A small image classifier, trained from scratch.
Model: 21.3M parameters, 32-pixel images, arch vit, norm rmsnorm, activation gelu, num experts 64, patch size [2, 2], layers 12, width 160.
Training: batches of 64, held-out accuracy 98%.
Data: 48750 training examples, 8.3 epochs.
Rows from block 9 of a small image classifier, named by matrix and row number. Rows with one number within an expert belong to one neuron, the router's apart. Each number is 128 + 32 x the weight over its row's rms, rounded and kept within 0 to 255. All counts start at 0.
Before each expert's rows are labels from the 100 images, of 14976, where the router gives the expert most weight on average: "patch colour" is the nearest of a few named colours to the mean colour under the peak. Only what is clearly more common there than usual is listed. The data: seven-segment displays showing three digits.
# router: router (model.blocks.9.mlp.router.weight, 64x160), inputs 0-159
# up: expert up (model.blocks.9.mlp.up, 64x80x160), inputs 0-159
# down: expert down (model.blocks.9.mlp.down, 64x160x80, transposed), outputs 0-159

# expert 44
patch colour: black
router.44 [ 90 112 166 104  75 189 126 126 123 149 142 157  67  95 136 104 112  92  41 177 123 152 140 147 121 121 107 150 212  93 180 151 139 128 115 128  66 135 122 133 127  94 113 106 143 117 137 169  88 149 102 138  53 119 144 141 143 109  91 125 128 133 124  99 140 132 156 148 163 138 123 130 119 113 145 108 133 114 150 131 151  76 101 220 136 134 106 123 103 138 120 166 141 113 148 158  92 163 102 129 111 116 140  31 136 157 157 124  99  31  86 123 128  83 123  82 152 142  56  81 135 126 106 147 136 127 115 103 107  83 112 162 134 139  78 120 127 198 153 119 165 181 124 195 122 154 131 182  88 157 126 133 201 141 100 107 181 108 153 168]
up.0 [142 129 142 193 139 123 153 147 139 124 198 121 143 126 167 119 117 108 115 124  53 117 163 148 127 108 127 117  81 146 120 178 108 167  83 128 163 152 112 120 137 131 186 134 146 181  92 180 131  87  99 109 108 129  74 144 178 139 108 165 171 135 143  59  94 147 134  62 112 151 126 179 123 123 101 132 107 191 143 132 117 132 137 166 147 114 111  66  79 127  93 103  81  80  74 127 114 133  73 164 118 124  98 178 164 183 103 171 140 133 109 156 154 148 147 138  88  83 199 195  95 110 195 131 118 153 108 159  94 128 125  55  93 123 153 186 132 108 144 108 122  82 176 150  81 164 146  87 135 110 140 159 137 160 127 179 146 134 146 174]
down.0 [112 105 125 127 109 215  91 135 127 134  70 138 155  81 124 137 188 156 169 137 177 152 104 145 162 110  90 110 106 155 121 157 124 164  83  88  54 130 104  90 126 164 110 165  81 202 105  97 180  90  65 115  92 126 101 122 189 159 147 118 142  97 174 132  85 134 105 244 141 131 121 212  99  95 113 151 105 121 121 158 126 151 135 159  86 150 125 163  94 103 125 147 146  74 136 123 118 121 104 155  99 161 155  98 127 128  99 128 118  96 111  93 171 134  89 123  95 143  97 184 160 123 100 156 127 141 131 174 126 145 127 150 117 116 119  45 137  92 126 146  65 180 134 114 120 142 184 168 133 103 128  88  92 130 125 153 129 126 178 119]

# expert 41
patch colour: red
router.41 [136 119 131  69 131  87  88 126  91 131 104  56 147 127 174 108 138  99 171 143 116 183 123 119 190 136 148 183  76 124  95  83 130 110 176  92 195 107  92 121 189 143 189 115  80  84 159 119 173  81 162 143 134 114  90  82 172 108 153 167 108 183 136 103 122 152 107 118 141 132 146 117 155 115 104 121 148 138 156  56 167 125 138 178  97 163 129 184 144 126  53  84 138 113 146 133  79 119 105 101  79  87 159 123 152 166  92 105 106  90 126 111 121 121 101 160 206 119  95 132 121 188 211 106 170 169 168 132 103 125 178 155 146 106 136 161 158  90 137  86 154 121 137 115 134 164 123 136 122 166 126 116 169 129 115 114 145 144 112  90]
up.0 [174  86 102 126  58 136 137 137 107 151  96 159 155 162 135 129 138 149 108  90 120 133 162 153 113 126 151 160 114  94 155 124 168 163 113  72  74 138 107 109 166 118 155 122 148 148  83 146 156  79 157 127  93  61 129 118 107 134 172 119 166 161 153 113  89 158 143 138  79 120 141  98 124 147 104  78 108 146  35 113 106 126 177 146  94 137 102 166  91 226 138 155 133 156 161 174 149 103 196 100 184 137 118 136 212 127 136 158 137 116 138  54  96 101 108 142 104 179 120 172 104 176  89 179 114 123 136 175 152 102  87 133 155 136 119 130  87 121 112 134 116  68  97 177 160 153 103  78 169 141 186 125 152 153 117 133 108 152 106 167]
down.0 [146 117 172  99 173 120 156 156 145  96 147 151  80  94 102 111 142  59 109 115 145  58  90 183 121 145 121 156 139 135 150 151 121 107 133 153 160 154 159 167 139 174  99 105 117 142 127  95 142 111 115  98 121 179 154 153  49 214 101 121 107 166 133 165 150 110 178 164  95  89 130 171 118 124 117 112 103 171 115 158 193  90  66 170  85  92  97 149 108 151 139  69 111 166 133  90 138 202 111 148 115 134 118 141 104 184  96 108 110 128 124 140 136 113 104 130 139 125 113  58 118 151 117 170 134 165 158 110 137  76  91 103 123 112 217 139 158 181 159 170 132 140 139 116 161 115  91 150 104  71 181 137 163 125  81 157 189 104 117  99]

# expert 42
patch colour: grey
router.42 [ 92  71 113 199  76 187 129 152 154 214 133 181 152 119 132 143 133 108 118 130 116 189 151 146  82 129 113  73 122 107 109 184  90  71 169 161 114 147  74 141 158 170  92 122 127  39 147 140 123 118 111 132 138 144 135 123 196  91 120  77 148 140  84 113  80 147  63 107  92 107  91 166 136 106 138 141 123 172 127 110 106 120 143 137 149 117 128 134 150 113 103 121 130 124 150 169  98 139  89  74 151 125 160 120  71 161 153  69 147 126  94 136 113 125 130 161  99 136  50 147  67 169 104  56 134 127 115  68 129 111 104  62 129 101 129 123  55 145 133 130 133 155 128 110 106 111 153 133  81  95 129 189 114 143 147  98 107 135 143 151]
up.10 [189 111  47  49 133  99 102 173 158 144 134 168 172 129 115  60 116 122 119  96 140 200 109 121 106 100  76 112 126 137  55 180 111 106 108 139  78 145  96 137 144 158 102 135 137 109 131 168 158 103  82 192 170 133  84 154 115 157 135 167 126 136 132 147  70 115 109 102 146 123 104  81 149 107 118 117 114 143 156 147 134 182  99 102 159 143 126 158 110 107 119 122 155 115 180 118 114 125  83 107 150 114 181 130 164 105  64 160 129 124 159  90  65  33 133 198  63 147 138 143  77 120 132  98 101 113 144 136 143  69 135  94 108  73 162 110 105 149 113  93  91 134  89 134  85 114 151 161 157 142 128 147 118 162 106 119  92 160 154 105]
down.10 [129 149 185 163 135 146 131 126 138  76 153 115 124 145 101  80 119 173 165 163 122 129 144 154 169 158 142 153  62 156 152 140 123  55 139  93  67 181  91  89 131  67 119 104 121 134 109  67  91 132 142 156  67 113 111 196 159  53 128 167  90 109  86 113 127 161 175  93 132 118 130 146 206 178  91 110 120  89 129 143 136 142 143 134 150 139 131 106 151  86  92 124 128 129 151 161 174 156 155 156  82  94 145 143 153  84 175 129 102 180 169  76 109 173  96 101 120 114 112 189  89 142  94 116 172 112 116 112 180 135 175 107  93 145 121 130 103 174 178 103 113  97 103 145 150 202 136 145 146 178 143 125  65 121 109 136  88 120 133 118]

# expert 62
patch colour: grey
router.62 [ 89 108 169 124 153 108  81 147 116 149 128 145 159 174 130 167  85 148 141  81 128  75 100 138 124 153 111 114 138 169 151 178 171 102 147 131 190 128  47 164 142  97 142 160  97 166  25 117 133 134 140 132 158 153 113 127  42  67 150 122 101 101 114 150 131 118 112 149 144 164 118 108 101 124  89 107  99  56 161 141  82 122  80 160  94 119 139 122 139 138 113  84  96 116 163 156 101 139  97 114  93 171 217 167 178 166 159  93  99 117 111 119 121 143 174 103 174 122 126 127 103 137 146  83 186 111  76 111 146 139 159 132 139 168  58 102 156 135 127 137  96 170  91 117 168 122 141  75 148 117 147 109  85 186  98 106 171 138 125 154]
up.0 [153  72  96 153 150 116 101 164 115  85 109 170 110 145  82 119 110 100  94 119 111 156 149 119 112 149 120 194 210 133 128  81 158 145 144 164 143 138  96 164 112 125 150 141 109  52 138  95 166  86  92 160 119 159 154 144 116 183 138 161  99 129 130 154 110 108  90 111 140 104 137 189 149 129 149 139 149 152 143 137  65 176 157 173  74 150 178 149 145  92 112 143 140 127 112  85 159  77 141 176 125 170 129 160 119 155 149 117 111 135 155 140 178 152 117 106 185 129 114 103 115 100  76 185 171  99  77 136 122 113  78 184  89 159 110 113 159  43 104  62 144 138 185 120 112 150 134 126 152  56  93 136 143 149 120 161 135 105 149  46]
down.0 [ 98 140  81 109 156 175 117 153 121 130 154 138 117 138 130 154 134  66 193 104  81 119 161  90 159 151 155 100 160 104 106 103 100 136 135 109 155 138 100 174 197 153 106 149 111  76 160 158 193  99 161 187 110 144 133 161  77 107 155 165 126 128  96 106 109 109 139 108 114 140  97 182 168 133  99 150 138 137 166  68 153 178 119 142 167 115  82 117 152 163 127 146  50  74  96  84 129 148 164 181 145  89 116 157 172 101 126 187 105 111 145 168  81 177  97 121  77 169 140 138  90 203 188 148 148 147  94 111 150 155 110 139 180  86 127 156 152  93 135  91 144 143 109 127 173 145 104 150 142 179  93 126  94 100  81 144  81 152 108  94]

# expert 56
patch colour: grey
router.56 [120 153 124 111 111 163  81  94 208 105  88  75 118 189 109  53 145 143 144 184 128 132 132 107 137 107  84  98 121 115 133 114 170 166  81 139  81 139  69 103  90 111  99 155 104 148 131 156 127 113  66 131 181 139 129 146 196 103 144 170  95 140 162 142 118  95 150 176 187 117 103 111 132 131 135 106 174 123 151 145 147 102  97  93 100 129  95 124 160 104 112  86 106 133  92 108  67 150 120 110 177 143 201 144  83 138 140  79  99 165 127 140 131 100 149 126  84 131 230  93 137 152 122 102 135 115  91  67 133 161 179  56 166 118 128 128 181 147 130 108  77  79  94 144 106 114 156  91 138 143 142 138 137 130 153 104 140 187 130 166]
up.10 [ 64 163 112 164 124 147 159 114 151 155 107 121 203 115 127 145  94 153  61 164 178 111 112  99 168 113 135 102 105  27 114 153 104 158 161 146  93  88 161 158 141 127 104 129 121  78 135 171 120  98 129  35 146  87 141 142  90  72 147 186  93  90 145 118 136 107 110 126 141 122 132 179 143 176 170 140 145 142 129 148 148 123 160 135  91 173 132 136  62 115 117 122 185 126 126 148 164  92 151 162 155 124 151  96 114  98 133 169 127 109 156 152 142 136 166 152 167  50 124 134  89 180 150  70 111  95 155 174 144  56 132 100 203 182 149 114 185 142 106 135 120 139 131 134 153 137  91 162 153 123 120  80 138 158 129  98 131 131  96  97]
down.10 [ 65 138  81 116 177 162 107 121 144  83 144  97 204 106 116 113 156 100 158  61 123 151 134 118 157 161  77  95 122 153 134  95 112 123 110 120 114 155 117 148 120 124 181 133 217 184  72 119 127 126 119 140  77 119 203 126 136 107 151 106 168 145 106 106 159 132 173  89 179 120 167 113 148 158 115 121 162 155 141 178  84 155 109 114 114 156  89  87  89 106 118 104 182 130 141 172 116  93 142 179 117 107 162 194 106 127 106 145 170 118 155 120  73 100 175 127  91 139 166 151 149 147 193 183 109 129 162 151 112 128 161  89 112 132 110 129 119 131 121 111 124 127 155 132 145 134 205 154  90 151 161 124 114 119  67 103 161 188  39 141]